python train.py --model="image inpainting model" --dataset="renderings of 100 made-up gadgets, each built of a few solids, in any pose" --train_examples=195000 --image_size=32 --crop_scale_min=0.8 --horizontal_flip=false --task="inpainting" --loss="l1" --arch="edsr" --norm="none" --hidden_act="leaky_relu" --padding_mode="reflect" --depths=[16] --kernel_size=3 --stem="deep" --widths=[96] --residual_scale=0.2 --init="kaiming_normal" --residual_init="none" --optimizer="soap" --beta2=0.95 --learning_rate=0.0025 --beta1=0.9 --shampoo_beta=0.95 --eps=1e-08 --precondition_frequency=20 --max_precond_dim=1536 --merge_dims=true --one_sided=false --adamw_lr_other_params=0.0019 --max_grad_norm=5.0 --max_steps=24000 --batch_size=64 --epochs=7.9 --lr_schedule="wsd" --decay_fraction=0.4 --final_lr_fraction=0 --warmup_steps=720 --weight_decay=0.2 --adamw_weight_decay_other_params=0.05
Rows from block 6, named by matrix and row number. Rows with one number belong to one channel. Each number is 128 + 32 x the weight over its row's rms, rounded and kept within 0 to 255. All counts start at 0. Numbers have three digits each. After the name is the row's rms in percent of the matrix's.
# convs0: first 3x3 conv (model.blocks.6.convs.0.weight, 96x96x3x3), inputs 48-59, a 3x3 kernel for each
# convs1: second 3x3 conv (model.blocks.6.convs.1.weight, 96x96x3x3, transposed), outputs 48-59, a 3x3 kernel for each
convs0.33 081:135113121154197157172120124105113119024111132136127169095132114138071158086136148094127111143159168119136154152126075119123130125122105105132107098142122100055092133133173150079168122149166118110125140090116103070100160186145101089091157178069128101148123135176127172102122146125120156169134148150092163122145112153183190148
convs1.33 090:105095135144089118168130149153130160136154215136223167144115180146168125132111127176139142080112119131133152163102119135152171146127116118089134091153134150121128055102068134168085163126128118186156124129109105151136127187155228104157144108166136158104137131168154116105140153160127137135114124143097092109129154119156137121
convs0.34 123:123109074160177077144138125119101141162092084113143093098116113181200163160107044133156122149123089112110137154152193116120098194152130135084108078125213174152109171116096072060197148184146150142145118117083124109077121151144169130127140114059043150163219028036138124126125101148136144075110096178115134069200143102081085091
convs1.34 110:150130141132137122116129113144118136093176122139137125139152126247133123215139175094116113107170151138112118145181114157147106155136112106146114117080094144150133112082090175074100105144165125185124125155165110105141158087088136114158128094116110152114075075149132150088155123159124058120124174154096166100111154124154144116
convs0.35 088:104208101114148161066081132179084123069145092093123131123167097076131130140101143097083096127063088143112152206166131134113112150116142163123105067127188103135124168152147103141144103118170098125170152146112124103165061106113086099112042142119118169120130084146091069106114131154107060127122063135127079145152139123108155164
convs1.35 077:103149141059146114137109195150077186134121150146192114097131163148137157096122130139120156148146070176151137136090122071126181102181164130133166126123138127106096188161124086142229130085129102089109095123093152171072122151151146096157148119103065162135207142053129127146150068126085173130079233085107182067151067126169129103
convs0.36 077:120120121117090169105129093142108075104104082107108136102087047106108087174103143144172138129165116099159201124134150087142106051138154137120210124133095145157124135096056113110166088157106135097065113092163115133099095111152159126143098110125119165118126160129090136151129136095184103137123166093149119093143140105144170137
convs1.36 082:153120075128148121138144137127138072127105104192103044043111096117099078114107128059123100116093169123100094111086160101124134088146191125082180137127141092096156114164143126068131168157115151095165157090159133226087154135149146125099134112125125161116165144084132118169119096125198089099069130159142124134120143138124132101
convs0.37 116:135071100140104083110170132089096160098141161118120181128122157138157160162192164161118112148090092171107169161085157127145167074090166139134118146114123163151155134111130183177134171164147186147149138110124148094185127084092123143156094079149173208137147150194046143126105130146029087092131120174108116105089137109111132159
convs1.37 107:122079074125102140080136135145178159122112119100114176189176168172122167115106161164115105123140163146115198134159125142090137144136119130141114110121118121163145173225162163188194160111170144177144186138136183175131146155145078097095109098098100174113207156146141177153140092112097119133115135153110140132115131150103144151
convs0.38 096:082092116036129153097071130131164075117112103156160117154173115153092161130138126144154164114220115187125169073156123123184126148125125168129155164054173168119125127122123133153126113099110164142172153103109100101157103123115113137150124114095114110128130137135132107131070108130107114120095129107122106126134098138185135104
convs1.38 098:156110126135145192166162135137148141099141074139090116133132122151131087128133113072124117021167095142050118156147117110148099129116152060120157141089176103149105123098162128140143124097160123147057094084119096125117150146149198082138114136138134139124146113099139119123104127131176155081105157159086091129132099141147124131
convs0.39 107:122181128153170080104081107116125156106139115136153163142112116134132170093116196121153144118143112152121129139139177116096161123089091109149169159158187132100100082106111116141149081168154112091135137100087107134132102074147005119113138127087149152106133151131078154202111149151120129164123094159167115098115119098177110034
convs1.39 110:121102099170086128179142117137140102106152116131121209143148080107144120111125145136122141142116145124132177151135119099146139087139103116159139116093149100090136142082097168154075159153097116200100155202174166141172141157150113167125149115152159117110153078152143155103114137169117088115099123156157172125182168118126196173
convs0.40 093:119142124060132116102128137138141152091157143122136181168139173114125104137118111124081095163074144141198082141104109164139147117168102121129127071129141108150110092146114125125090157135129071102078119096125092161156155157191075118120110156159149095104160143106109118090123087132188121069156163075162152179127092108126116093
convs1.40 098:127123152132132187122090124032086154103134128089140110091061113087117105126123174151104126076180115162151145165103110130115094133080120113145144144122134110105153111115112164105144078120135098079168218182146073119152102154084068112161092184103173184127135124139149055137084141115150086073190130115102055186146174144099120131
convs0.41 097:131122170127092140071092110124132150073152125118199134148123161124119124114108103138113118173137135152114172113138099140124134111065124140119153165155145098120125129115120099099141105232196164104136158138147114097079105107189143106122108119164130153118144098118079097196123110081135119087138132101091152107083093081214218155
convs1.41 101:128117112082123082110113116101168158111147166132134133123099116137122135124124060109127169124106141103158135149123201083110110114107124105146127097105153126156136104114072148126126159164114110095132077118134110129138099125100125114114171087195121163082138100152135076144129140177122176124088148157155124110145123248146239207
convs0.42 094:111064122089151140103101129113133141143194131112107147084133066162132115137137081140144136102145112116126139137111108174105149189090115142121103154152138151079139101174100086154126151104156161153146110160157136125115153104140133137102127130112126115127126110129141155118121149131159090193139117099192134169121104108132080128
convs1.42 091:147139146029095156147088113107109109205059096117138103159144116135136156147121104053169122111124148162146107122139152137179098172125120133102102154127177202173118129149159153138128119077163130102130169128097143118127141124120142135124128111135114128144141123141117129121115130157070182126174080122105131098123153132125078082
convs0.43 101:168117139195149139065143113120152131122112076152137119104119148100107122136170112187135160188116177186094175119097105140102090208172142126142111139140139139167133186150083213119104144118129169118104201083089140050115095193128118081120176133122130145127120138142201113127122138087142153121103102136125150102116140125000112120
convs1.43 108:139149151087116123122078142098099151152147149144123108142131147127118138123138108135106126124146116155154150121110134110125076137124154135129102084138130119088137114141117153184166163048160086141151131188133091138166093221146158105104140148113116148112116144172124149110122085092071109145100126133125178156075120153132122123
convs0.44 112:147095113078139137122127167163134145059121126099117139144146136140160115100191130141122108172100126153138140082131146138131112037105121090150145146162145106150095147090115106135181124141120148093118066115143129128131182127128187067106139124129124151149128102153171096126092052127113140127077189173067123120111160094087118134
convs1.44 109:152165181102164160114165147129177132101123127141104098104127084127109150132073109116216119190115148129061082102102147116157123097136076098134168116126087118105107128122137156154103151149085108109065134150094111098131122111146093066140065052210107123150120154123134103101135142136133181116130126097109131125119107127102202185
convs0.45 088:145107123150155147200184151156077141142145158123126143041098104083117099087138153115121114175186091135150124113065047138137182162166177054129120128159129096125151127124147111101163115127160119084117098102083135141108167157139116166097107185077125129126160173132143148200106145171140151137089134112087138155064119166139152154
convs1.45 098:117083108090102098159123128126121109125122112100170158078110089124095123110127128172137189124099142115138130091081103088109180163137126072102114111126129139168123101106107084100135090078159090147133111111099094180135071142102155168120104144051140119101118156161126103130152104116083094117093121108123138113116114157136109182
convs0.46 103:130121104146109133093132118127092141042122216113142129158123129114104157111087134118084134082195174074158123088158134097052096118127118172170139130178150155135175117124113121154130111146109129127103066107088108112109082108154182149098106106105114147123113107123127114130104096181117125135077133145114160098149176128142172135
convs1.46 111:146143129086103130143113129117143124095156162131114068123099174119112078139111099102087111095127182081078118179127175173172111109147172168084146120076144131059145136126151139078091146138133173143154145127178142143116160175148118123131128123076125139122144150134123125146099120152096144203091153167146151138140080083130113097
convs0.47 073:149180162189080115074074147164162148089200075210153145083166092087181146123065124118068122122135092116088097173094153160135141068157143097076141081111103097164054127136136087148133145140064061120112177103170056170074102124124077131159162103139116110145137197103085112135124111140164007105146103063157086126090126107123123076
convs1.47 073:137144107153118164117124105131125086178093163127134044195151125137124103101108173124099070130088131085148154075146124096144111113066157131070181112171159108115168132158131118129130091135113107063115094106141126142149132121095133099170172152108138122116096127136106155133164111125159195103113130165132131189114122133123128058
convs0.48 102:121120149147106133101141143132100152140129159152157159107102114166137173222181130141174122142133127117111150143133119129138128080108142115137128076119129178115108085160135130168135168147023093112114124120137134150183156082090147050106106186161176131103163153112000198131099141103079082096135205179126143134148144109127061080
convs1.48 102:148145086147090160118135096133096124155139111205144103145140109099065118135181183148107144107146091127055132135166131073175193092095151119120125152080127127097143100083112078146158128116108132070113106121160194176151089104115132121138130095150098178084094175127073112107087084139144138173165176124076139175073122096046082180
convs0.49 102:102201094183121099157083134068131122119148150150075142140103100140118139113096176105089142083145156094237142101149149108137129111169097116121126133089121164153137103152113155161100104097115100114140120131115133135112073147095074093104094168138129152147080076155082140099082119111119122112199190074110098146174138141157137126
convs1.49 106:149147085094110176098133179141136111099183139107167129136134119117056149246149126156118115117147167081138062145120109074107112118094179149100135126128103154133140170104110138154159086171132097095101162086126102105083118122143110169148094160140129182156064145135099094091114165126159129156222136179112107103105112134149098141
convs0.50 085:200035086126117115103134159122115141156164163127132090091117132145129170117164138143123125121131136153072151058063127139128094147136214179156133128101083128093118084068121131158141063137116102173179114121075128067159200123109169186133135088045057113108082145196154150160073148105178096200118169096134126125148164116137147140
convs1.50 080:148057111096091138163165129137155112111076150138111125157087108129131090120164120125079155133181147094134109131151072160115137110196193109102103132153141081105114142116107085175077136123142118149165117071187124102116136097171187084076124122129131165143178093096119128133135090134128147070109110131042138151155085111111082153
convs0.51 118:150106146112114129106161171125132171144123145096101090066112103137139097150097089103177144122118101183131131107073116195100082211177151141107129145119109176140120085185143116114127161121129136120108115104146131125078189124150121104118047111120161140120101127147134139156121115113124102123195191123102109079116140145177149088
convs1.51 115:127171136124186165164117119130143145114138141111136151136109096172158136160169147134118128097098148122146143128143115212143117204085116148171128105113126143132139107118086117104186119073103133139118154162136129182100071144162069191145142128130118121103157073132126165121145133108140144122196112107224127065165169122170145154
convs0.52 130:055125137093132149123127154080121099109133147149124145134129106159167079104136113181100139166110124134118126149113115164150103173138077114120139184101153161101146098118139107111139137133113152138141120144090140066098227139062196105094207102111121126116135112127121137124128145130133205129147153100077139099044117144086121143
convs1.52 119:075092115108113108107114157090114105125109137145170119255142127170179162156111114116133149133184102156157139236217120150141187105160156129152134118135132132134148187133124107119112119126115181198165184131153108101120184198140174170128226145062145130111106114151125138129109096114098104102101097148157125104129122132099086118
convs0.53 071:201121118143120119108181075126157139165173174154156169089153142133126160111131090075147115128208112095104148131123104146092126115159174070130157129113147151090087116131134099152136107155075064138147145058136109049152184078089191114167166047177130068140106150074129109111148121177125128106125110140122126107198090095120118112
convs1.53 071:109116104150082137098162039097075133113154116144141164110144128196107122116104147164165076175043144156151172071105125046174136150135104106087159122129116094092185100145128150135094131175172087121078098222094128087160145146137122160101210140102104089109086177121092117083099114097069109099094206113111117123122060077128109126
convs0.54 091:149144161081073154080061131118111117120156103117112107082074168091114171078157105184107106124119129170135117117112101136150088144165125128138191129165086058123097084090166169176109222129120126129125112117110096134112114115107139089132134136159131132133094122138112126147098184113119111110142174137164107055180175140190171118
convs1.54 100:146151142150141164105119137105098145120141144131153127095121119122165118094095133133143116170105117127116096148106086102137117101149140152147154126100134114139151141074100152206112155107150121129163110144121092140110081186140080124187132156142152108147118135132122114147123134115121078125152130123112093092171138077185138102
convs0.55 076:112077149133151130106086154120164160130089069071117153111133143180129069130137084069134181136116142111164090128123151161164126100135154115178094172072155143149150102206151113167152116121076100091164113111171116080088142097118136119132075161101119118156106098157172088099125106116081168118059177124140135138168135108093091124
convs1.55 073:067145118120117120065142173071128115129142071143091093146144089192030068130145093085110160137176097103091118088122117101084161108143134115064174126158125132153102155121137065160132162161113107131123124166100136137149155099201135139096160126118131156121113124125131130108121161172145118160122122168117099115099148144132143139
convs0.56 124:125128153099147143164130184133107128175100089132111106088168158190128123103101093071135114125122210130218102150118097123138129090097183146134174142161152152182132116082148116123110109137137094095138168050104093114120109150131130122172152142128131137108128127136107122144111140105124084124093099134124140132089116142061074192
convs1.56 107:130125113158058123131087131160105124105131089133148110102145125082113134120090148145061061021161182160144131191169166166148123142147085183126074112143144089143171118110113158112135114152133097156210155231130152153135143115130137126147113136118149143120127141133124090159147147184080146133072130146120132137147121157104188137
convs0.57 096:165093130122156134161107100065149089149089136145184171109116179119099181140127143144054133175109080163126119105229242081167192104138093128121158158124144118130117102103201155121133131153185119158107152111082119059073151163132116079101096168153114166129160072069111080120122104076128148099109110157085181080114093061121135096
convs1.57 102:093191178107125131174166115129106131147162106093102134089164162147155150142095128124102151114100123182162111227137199158193160158100143152119125112147110107139136125182104177099065132099083099104115113176107148133143092142099128170128149085161128082165114112119074132188085084103152111178143173149138138144193160122145102120
convs0.58 111:159102098077114137100090155113138152093111090134131130064135131110152166234107118155081143163110078139134129117149130189116114223058154121123137087133129124137107081173073156103178108123160122092104138138140087117120163062132119075150096122140133134157115138155135077053087118144100091149131114109093158128104071113128077122
convs1.58 105:089078101105108125144091123090136104107104156137135096120123139130135179138085125129105143130121120145129131169223137161149177148092159101148118120132112138084140115114169142081164082154102094104126109165154137120166055139116159179128127235104094150131128074142090157106133118149135151189151141147157185129166123198154139140
convs0.59 125:139081149127134084170134168094163126085173139133138139070153127114113151155081111102131131131125093080161142103117101130123125135128171153125116134081123109132115146059153015195132115130101139087152155115104093115128175095092098056124151129107158122126085153176151139123090142156093118141117142170116116106110147131120177114
convs1.59 125:129126145155122068154105159095112126140086135100074096119150145129157117135129168090117177067081157111111144147138183109179118099123163117080152121114066126124089133078127118255083167097149122176089114108137103146088172187101123227107124244138119133149146118116117129110147135141129117102114153160094136126125160171132136113
convs0.60 097:127110134114134122156152147124137125144137188121144142086162136127154123143161054120120102138106178117127191053153185128185182217150173084121132102127145112112135143150116160135123083168113101071196135096165123144076115129119167123132143125183192112124157130139079130101147095082079118118146139122187148156149058105135063086
convs1.60 088:090153070177085071182053126122129108089079097109160145145125117073132085117063101154111065116123142148122143193129140144140137080117104091160121110048158094105113100168173162124034104207126140085111117145113166128079094146111139143160169168079133154098141118090129121167140141120137104107077082149129169103127173145149151087
convs0.61 079:091190141167104128090145099163108161101080123072136123118102146139119128128117112082095115138132152103125182177107101115127141164134159064136135157103155154097142140099135131121156117118102116092153144080113149180157145151116076107087147107143131153162101184177170105105148139157121160094139139150148195128122109101055115154
convs1.61 078:088122141184091156124116130158150157133204202111193167107119161142138105144138143138084171145113173147130104062059100126137152117158090104141111142138063148099149110121080020159154128109144169058131078134076093102169191132102135094128115120115127079162059177247180131092104075099117094105117114114130151152150146164149133122
convs0.62 098:118095133124087094095059136145111058152187196107143125111155085189076054137111152119179093103141137157115129088133159153134150077067076120136102137116108110120110080152094154093130137153148107141088067130135116122110138121103141126098108170135111147116138159122121127129046108104079139084224105096140176214119115105109173117
convs1.62 104:120148095089142111136114114146156107152034185202133140122135113117150087108117131102110113137156197080087077154116173147143108135133139161200130177172127140146145112139138141178101153127163137153130105178197141157113113110140136094087128115109127141103125123122143118120163134103124056071105171193131144145135126139112087109
convs0.63 085:148123173148112105213138117147089173108133134116135133103126096101116111113153143153128168173151179167148155052120129145139072164108137123152130100124131095151142124148104101151110095124134066169111111104113096105137108132118123132079112149181167160105133111177091088138109130129103083110118117130162157125149110129135135135
convs1.63 086:173134118128119142105223122162125130139176147105151070131094127139138107152149125061113120118091099171120133074075100081188107125151133148065106102093156141068162101132158116113118083141127108096156118119100083119089120143119148132078205112106134175124118041155093129129149150126149142086138105126122092129127090153110137093
convs0.64 097:110193088089093094162121158114102130064140124133118149161097120149152159109113108137176135084147100123142079104133069136120107129068104191175169151148131152132153072128086103185156104138126137174121075182139092114132103142134124170108158206124096157114118135146099126110118111144106170192037084156121075083117138089156111114
convs1.64 108:075120105108087124148154129107160098139157163148120151134148121118081137140183140165085178123133080081129130122125141126092131157136139111161123158120096185092112093117105121130083131091102143171144122068172086093103147108115141166080121144145119134130111103096133161100117109135055115133156152109187121102145115125155141150
convs0.65 103:162105078136146130118114131131103129172155072155150094111161129132144115140131133137107137113118132100067109132119129130140087169165119149082155110137192159109114140142109197160143102135152172171072093140143158086114118088129106084105097116141112128120117152116114111135126084107109170080120114127158161110107116222113108093
convs1.65 109:075127142116142123113106143159089075145114114149141186128073110121093093124138133089140152135141173159155119201090146135115140165155093101142126115140161112173136125084153168121124120110114135171119086146110174072080136092123145099126144137090139114129130087138139118132140161148172196202208125074113136138100093119144106112
convs0.66 097:111141131134151123150121110072094119131132183170130177120132132111127159121089116137096093140127110158144121145124150139122138171144090115145142125124106081141139137147137153222106137151116121152146125148113116159131182178090167169092126091097103117137117170220121142115108111131138134127146129110127091110131131098126125102
convs1.66 106:118161132149115060197145125104112142073145109128135110109131133102108118141127116138127162113101103107105121170116103176121089137147118153111151145124177153161168162066157199118129118142139149118108115089125135132144102075169165133121111124109101081107104068098167109113189114141110102105150103102184123082155120124140123178
convs0.67 088:146092127194074123146136167107122073144114105108137151131114160144067126197155214148148100158134130148131165167131125109127139056103145127140091110104106076100114193134142154148180171099114099165080098103135117087105096100114166126117136144133163130144111069079147107161183180104150190093151162122189101082149143093120117099
convs1.67 096:122137130126133136147113223119079117162176144149121193090121131146109127165099193158104184170141141163134183120063170116071072174113086181144139107194209155125152131126120093113104139113087100136128153124165160144165107148158060105116032133165116127134117113082122057148120093155115115184088184118139131099154140096151148158
convs0.68 098:126066056099072067117103137158119087107096118088137097148115126090091086176109128136184157208121138159124106063162116160181121149170100169129136125120144161154122122145113162165154115156090109126110132171153188145099148053117128137165133144174136130105106131158084141151141087063081166100087117127165142154064127125177175132
convs1.68 101:140203109199124120163149145178136132162164089162110120174144091119128105103132165125097094116143093061081107167120132134052139089111133100139157138092132168091157122108149122107104116118137165094110108141089159091104138122118093162119108169119110122150142129129123114128131125127130157196164185182135123138127139109101148115
convs0.69 081:098104162137161132148167133092174148135140138090207121131143124117159187130090133139106154150092174089176105141171106167165073192077134130186097123118135090122141107165121199037115132141127140132162180101124141105112099148139085157134108122173101153127135083157132132143115087121165140073114078104125114083101144070091063142
convs1.69 076:099126124131079078090105172114089187118156147141092117084062109123117126159125118191060179110113110138125153074147094161092050163095060144094127092177107192053118093180073136101125111091134162109059146154106118068118125136137155091153129153101151145152142103135107110111134097094058157146122121111080189187128123102180119120
convs0.70 134:136152113122148137106138146117109109133081191131158160099147184130196193108123137147134114164129117149125090115115163138116104168139129147127178154132152129145111119120099138149149115158135129173121158134120156108099129172212153107169097187148140131088090140146126133101100135133092134153107127123075167142124158096084106076
convs1.70 114:113125123112091155143112117139165201113155138107184156125100199087183204143093144137137115111155111166120104089106103169188107167125125134121158128103137128131131105094153154137098102097147151131172131130111117141109157164142122111182118116180127094103120116116121122138133113175150161149126134151115163174126077169128200139
convs0.71 077:154101095111123098130142075101073109106146133109104093139137108097148134093172189125191162112199012081068085151081137133145128138053104111093108191186151107040148097103155122121138135108111111207183134068108118103190134196103083196148111147038099142152141147115126092154164167083147169144163160112132181112100102113130121116
convs1.71 074:119077141166071122164114109122164132120114159097154117115105116084116123119092158134110159226153091127087157193096119131113152165149102104129101145079147145173070047117117133151102170130130093155138146144102123083113157167144097162168113080138124164161155125117126160127144135101118097157204110145121163167169125133189127107
convs0.72 098:080137141094124158165101147116130108169165153124072183091130181194094127144086119100109104143102072116161146053153185099153218192124141151182183126203175106113112130153126112109133108113064145228131187174108172177129157152083185128066124103134109156108121157115132099105086113104108113140154165162168157140138102144143132118
convs1.72 110:108176126127139123161078146120164155150115170135157106157100082136152126114137177177158182156064094082209136112062000023036103047094145137129126104066128113065144182165159119104117147094123130056070115105051138049131089128126144137146154115119153111098125137154131153151139095137099124110111075112158106125103126132141105128
convs0.73 087:109025105081081052124151112089129084115151018113111099067115142154051090142182151130087106123139118101157173127106094163083190125133131171145117165149137084112101098131185171119124158105148126132099127121156074076164115123164167145176171137155121131131167112126112159150163132119112134150116194108157075148118138090144120116
convs1.73 078:127126126145158131149159124088142178201124091188116159064138160183132142111129127151146062200071142090157144136150108121159129170107082114110128115096109121088153087096092085145148114067094135120105094166090148117116134102116107136125137152106138144097126116198113135102104096218125144143109179071128095148144056116130132113
convs0.74 110:163229134147162122119101102124116080148110139130130144176128161139078078130174141106118153135112125141123136100150166154141146165090193102124125120129138122135145119152166127146168116141112076125122119162090127097080187174111103117105143061095141127149095139101167054149111120145117085155117134113131138133113186083108140116
convs1.74 119:166199155130180186115159102101148153087127163131117134156104128130115157110119130130108150120105148141129102180178119131144100154114107127159141138126131090135086177136129154180149162055120147150081170074086218131120126145153232130100126154091114130137110126089152159150185127156149092110118110120098115108127150140149143127
convs0.75 105:076137118138099158167125084092098155162144138126108123155156100118140147109160107062087110109124103123116119139109109153129139113074179110119148157129135123139132132110108142145079142177119126147140154157113167101091149176135123140117189179146128117100155122108124142118103060152132076137114112151019039073101105081132108122
convs1.75 110:147158114133114145122140144107123129094109119144114088121060121127088084134110117171153191096112138133148169199181115146226148121168205147095133101151112085133135109051102161151098142108120135112103143182135141147128132118142143116153129154127115137141101113132139119102153106101185172116161087133143155145156167164157163126
convs0.76 106:116073130126157163165108110079121142089173130119183103105147133085139201162164150137125122163159086140152144126133094119099073166181159132079105110149211160120143155143157102129147061108150097107119120067124124125137170077124168135185121059151118096179138098137143103087141066090188122084141134174160138120071115092143069116
convs1.76 109:111160142191116169106161121112137215078108217121109163118131132181116163120155192149116130087162102098111168108104109127108083156110089133113113119129140128101128136125128125101136086106108113113123134188161156092133109128135149171154131136047128096163123133175109141114139119129166132127124121132172115166150125155068077110
convs0.77 096:141062143094089135135111082132096168115083155149144157094162149119170157093157106069170128109125164159108163126133105153115119135113093161172113141171130116078094104133111116150120158143102152221154118080134194048116151120106138160107104117100115118101109120128139147106123119099092144155075105113105118132121124093071143100
convs1.77 107:119107126148145098124127094116170154135141114136177126127091146080072109118106120119112090157148126129086229128125088053138134118100149164175140130133125095107152116087055080096134138103119094167032144169110114055135101101136114119125140141148142144146110115130104129112188121135102117165186115126134142159182137147129142166
convs0.78 132:098142083125118098090145117140151088136062082118126112123091154131095138131078139096102165120154157167119192154126140160118153075136120155187175127117167230169169155123106177141110149111146160088125126168107171091088086122116138151143122150097131119135103133149125133116085114140055163108097105150101143103095129115117150154
convs1.78 109:122101145146083152120157157152128103151163181132137103164104135147150111139133155077053054102222060108083138137166154101164104062120081153079118146096165104095120119132082114085116129141138144135151144066127110132159138127114115084118124120149122114137124133132135141137081167133129139123203110154123121138136101125142139165
convs0.79 076:132155076105097105082082173144119155149106173171147116089078159127123127104148117130127139162143095119114120152167105118178028086147182093100141167127149091143174108149145092151088118085141110105096130176103101029133139171150119100114113100132123167134122107090090143131144146145086108123192103169042095146105055120129165114
convs1.79 077:095114097092152127133145110139137090130130115117147133131075146106102089079109127119162090219100139116186009139106115111134132125075139104123147097141085136072114141138096171129097120080107094152142119117067115117105162124078144159145119164085108153122128106121164112060149104067123122122095123058133128159152121193108164159
convs0.80 100:142059097150119071139103092119148142112157154110118187123148141122102148079094101094167122125088194166133150124148134106134159103150159156155133164183102122161090154161112112108106147118127134144112130092132126124077106132254093132255184156255133154132133119111137129113105113126133175100138102139136118169088181116122104125
convs1.80 102:111091121175138114131143093113136117095114164153116183105114146164138155162141166121170175084142078152137105111054084120092117132138102151119112141088099163163138127121107123122127133100142131095145105161118127131127080124175073113231108143212124136122136144117142141115129149096106104127149096138066117134118129171129184169
convs0.81 069:121190125064091116108105090196116083085137105126094063134107106106135117180098100110126159101169129162100145175128175143083136126112075137148129137122134157060115158124083140096109105169118133182107151146151142109121106150120177132139136174123162144120152151154111138175112165162118117097125172112123102131144033130151095112
convs1.81 071:149181140110100172113163130144106111092154157161137068146111041152095159133147138122149142071141091146086166159115172151123117101160101161143080142109167124108135092127076123144117119103127159154123163062132155145074146082132186106121179164144128131152142110181139098146117125145175087182118139094097149157115099151135145125
convs0.82 083:119063175111159136132035133112083096078158099125129160139173147149126072137154169163150093086157151136109103079160169108111133090093104117140154160076105126089122141093140101103154167132080082038150146193078102090128147136069109105086092129138098158123107138143103125133132099124103115082183079173051092140157116175149100079
convs1.82 077:175105151105146078151111175119139122113136159167180127170160135141106120156139094147213070033113148173081090152161116153137109085112092121133171116169122052094167118159104112144128138147094126060189119187090109124107196123094154113078111118111084111129165120186127105170159110054111062127084116115118154164105102155166103167
convs0.83 072:142118099163103087080096140111088127105096152161123079134161086107170174116108096166179151083186137116174091145176111108130138077108121151107182109157071074119117141140110134157098136143106128157093141104114122123076121164165130137142112160059117140102126118149152129139114123160123160092119120056128133098161154170146136082
convs1.83 074:164152192160133144175140110134107063126141133086202151180115108112191127102139185139098184060100131133133089123092149178165107099132112141152141151119150112113099075108146115114087123116118159145165185152112135084122141126145147082141101148179100129095134169095136151157163110104231157113153117168149168136129090119134136107
convs0.84 113:154134103124171116130092076128103132124128106151124065132104107094156177156199157106100093161130106112127109187135132149091127082062059130131152096120106092116158096112152145114099095110131085133098109073155145132144169226133160106122120091020119166137163129106109078127138126133118133136076096155102101111124178078081071094
convs1.84 107:138103116091110147095132087107089087122086159135132158132107106095162144102156213142119128130138110105111126191165188118174071089100000091136140159114136130136145139173120139163132118143127126182155161160185170121230215156081140079071069040130150134169132101115110165064122133156109110177179158090096146118111144135151170116
convs0.85 076:047125139126138098152089132061153098122088102128142097131132102163168139128125152134184181112144157145119155052167140228073087162124109090095129108093141170167121149130125097160125110104199125111167152223086083176141150091092125114129158166108060104160179130116118121104133120176125138142147127145135157125103124116102081161
convs1.85 075:104098144106109160139188144110134162148142087085120126161108147142090092129146137079124175065162122072051086098089112155098085130132132111109071128115061114155144077198140152097120109143133144067161097111113182154095182114112131136100123111168155131124155130144142082146094076116129149225157224123143132129139102133104118136
convs0.86 096:110087095164105118130150157131108109150110096179147112086116106102131162094136192157142140133145138086122129194071149097117189096168126182123039164124104113114165158154094204147063106161089140183127094150073100143114203136115195112084192092139058144154093122179166129120140155093126152171146159136141173105130104077090093131
convs1.86 101:087119098158105138152180116113108100146137088169134115104117126086122155172079129120119166138149125109191125121120157143143132158153111140140121088097145222199109175130116136108168196103098145155141087160128140123093184148129198130076105133124113173085200091144108086126144133095102131132136143113192084177184140118139147114
convs0.87 104:096146238124144143125083095150132110152158146149118058069081118112174119111153103117123145100061123135154096164143097129162122100121127132143112072058131078155104143124177135144145147122137099134172134131122127132130083066115132157162100089117127117120093137133121132122194203058102111210175107129133169115130139138098123137
convs1.87 117:142180118104092126041088179178145106133118086144151093136130138112108120140128119081111155100163148036157201060109103115139135152137138123097203096192200135163180137138120151160140121129108089114109091091151135108167132112097116087135144059147139136133130140140116118127142088098057105133211106096139163154110138160110120108
convs0.88 110:172151137165134105089098081118125111131119137124099123129130086128126138131126143176164137186141129162143164112119073122144126140151122149141171109121158075151128087129076126122162131115139098087130109153130156069120097203210039148192081147129143172141145114139099092091109134115140178106115149116130106112148116175092050118
convs1.88 109:222103143091124152132148106125158135080130145097130177112085117085172145080102155114094181118051114121120123119073113096100099127074088116111155110126150128144116109111106125127129143185176077143116139146149161135159096112147106085133101097160106106087112108128139182133153117059126045098072186120160147134186132120105132168
convs0.89 108:089135150111154157097111126128110095186123123166077099139114070147160099098114120189169137215134105167130140076073155125110127137159238100183135128150124150134122176113128113194079128125096152135104155148086142151140032125109090133131160183115111101075083167155149107117099164105090145121138176111169147151108121148076133140
convs1.89 108:126185143113084107133094164133139127154111117110124084142178150106084145165089104091089102118148104175157097103035102076127172090228122071156134123129096157094148146117103205157120100094082132053151221115062117168109142113103161161188122190134132135096105119114115117111119076099119148169149111153105106151126118119150106109
convs0.90 108:130133150160127088133197104130099089090105096093126171082132164100099119116098069124112100158133083166174116129120096153121142174188181116169127146107151127118107160113112112121128120131084121138110147174100132176144186148167118141108106125108126112109151129093149146136094121109091105139136137129106059078122128119113097093
convs1.90 110:151170156176145151115105157067130133144111166123141163090125155124125158154164150169185170153102109162135099179157143187184154125140161107113155140111115126105164167143128163147090123113109129109114098056124167073049128151111111137145182127144115132103119157110158125111171157177147135122045135133141179153140132149182092151
convs0.91 090:104098105140073089117158164114165133160119052083106161096122194165117104102156129127147085148058086178135094095090134099166138125124155125127088149098114171184119169179094126109150122096090095124102137140083125147110099115144135125045099162160162072113181133080119129102125134129137137174132134119134077109116156110095151134
convs1.91 095:130143129129102118154153137149140113084075147160093102144140105114085112129118151143158145107145114105107127068154152064149089133131166122134077206074086182097169169160105090161110155137152116111101145128141113148104168096103091133116168119152138094127120206178110085129159110116091116117121143203101128160132154133102129137
convs0.92 105:132126146139076102122114137102166162140078116135115114148090137109161102153107121103145114153159114110105116161131127114124112156120080072221105141117238184098148145130111113149164136127117127078166112077057081098168141130142116140094141092160131128139133101103108094158084148074167106137141095089135129143137075110109122118
convs1.92 115:101153129166160118201190104118128139126148155159088109148141156156157146146127150171192112105091137141095116129129134136124114140090132073171129063191113111053111138120140146122090097119128148121171155163137145233148165132139150150114081104112118127132121133135097132131122152177164143094079081170133116157105114115113150161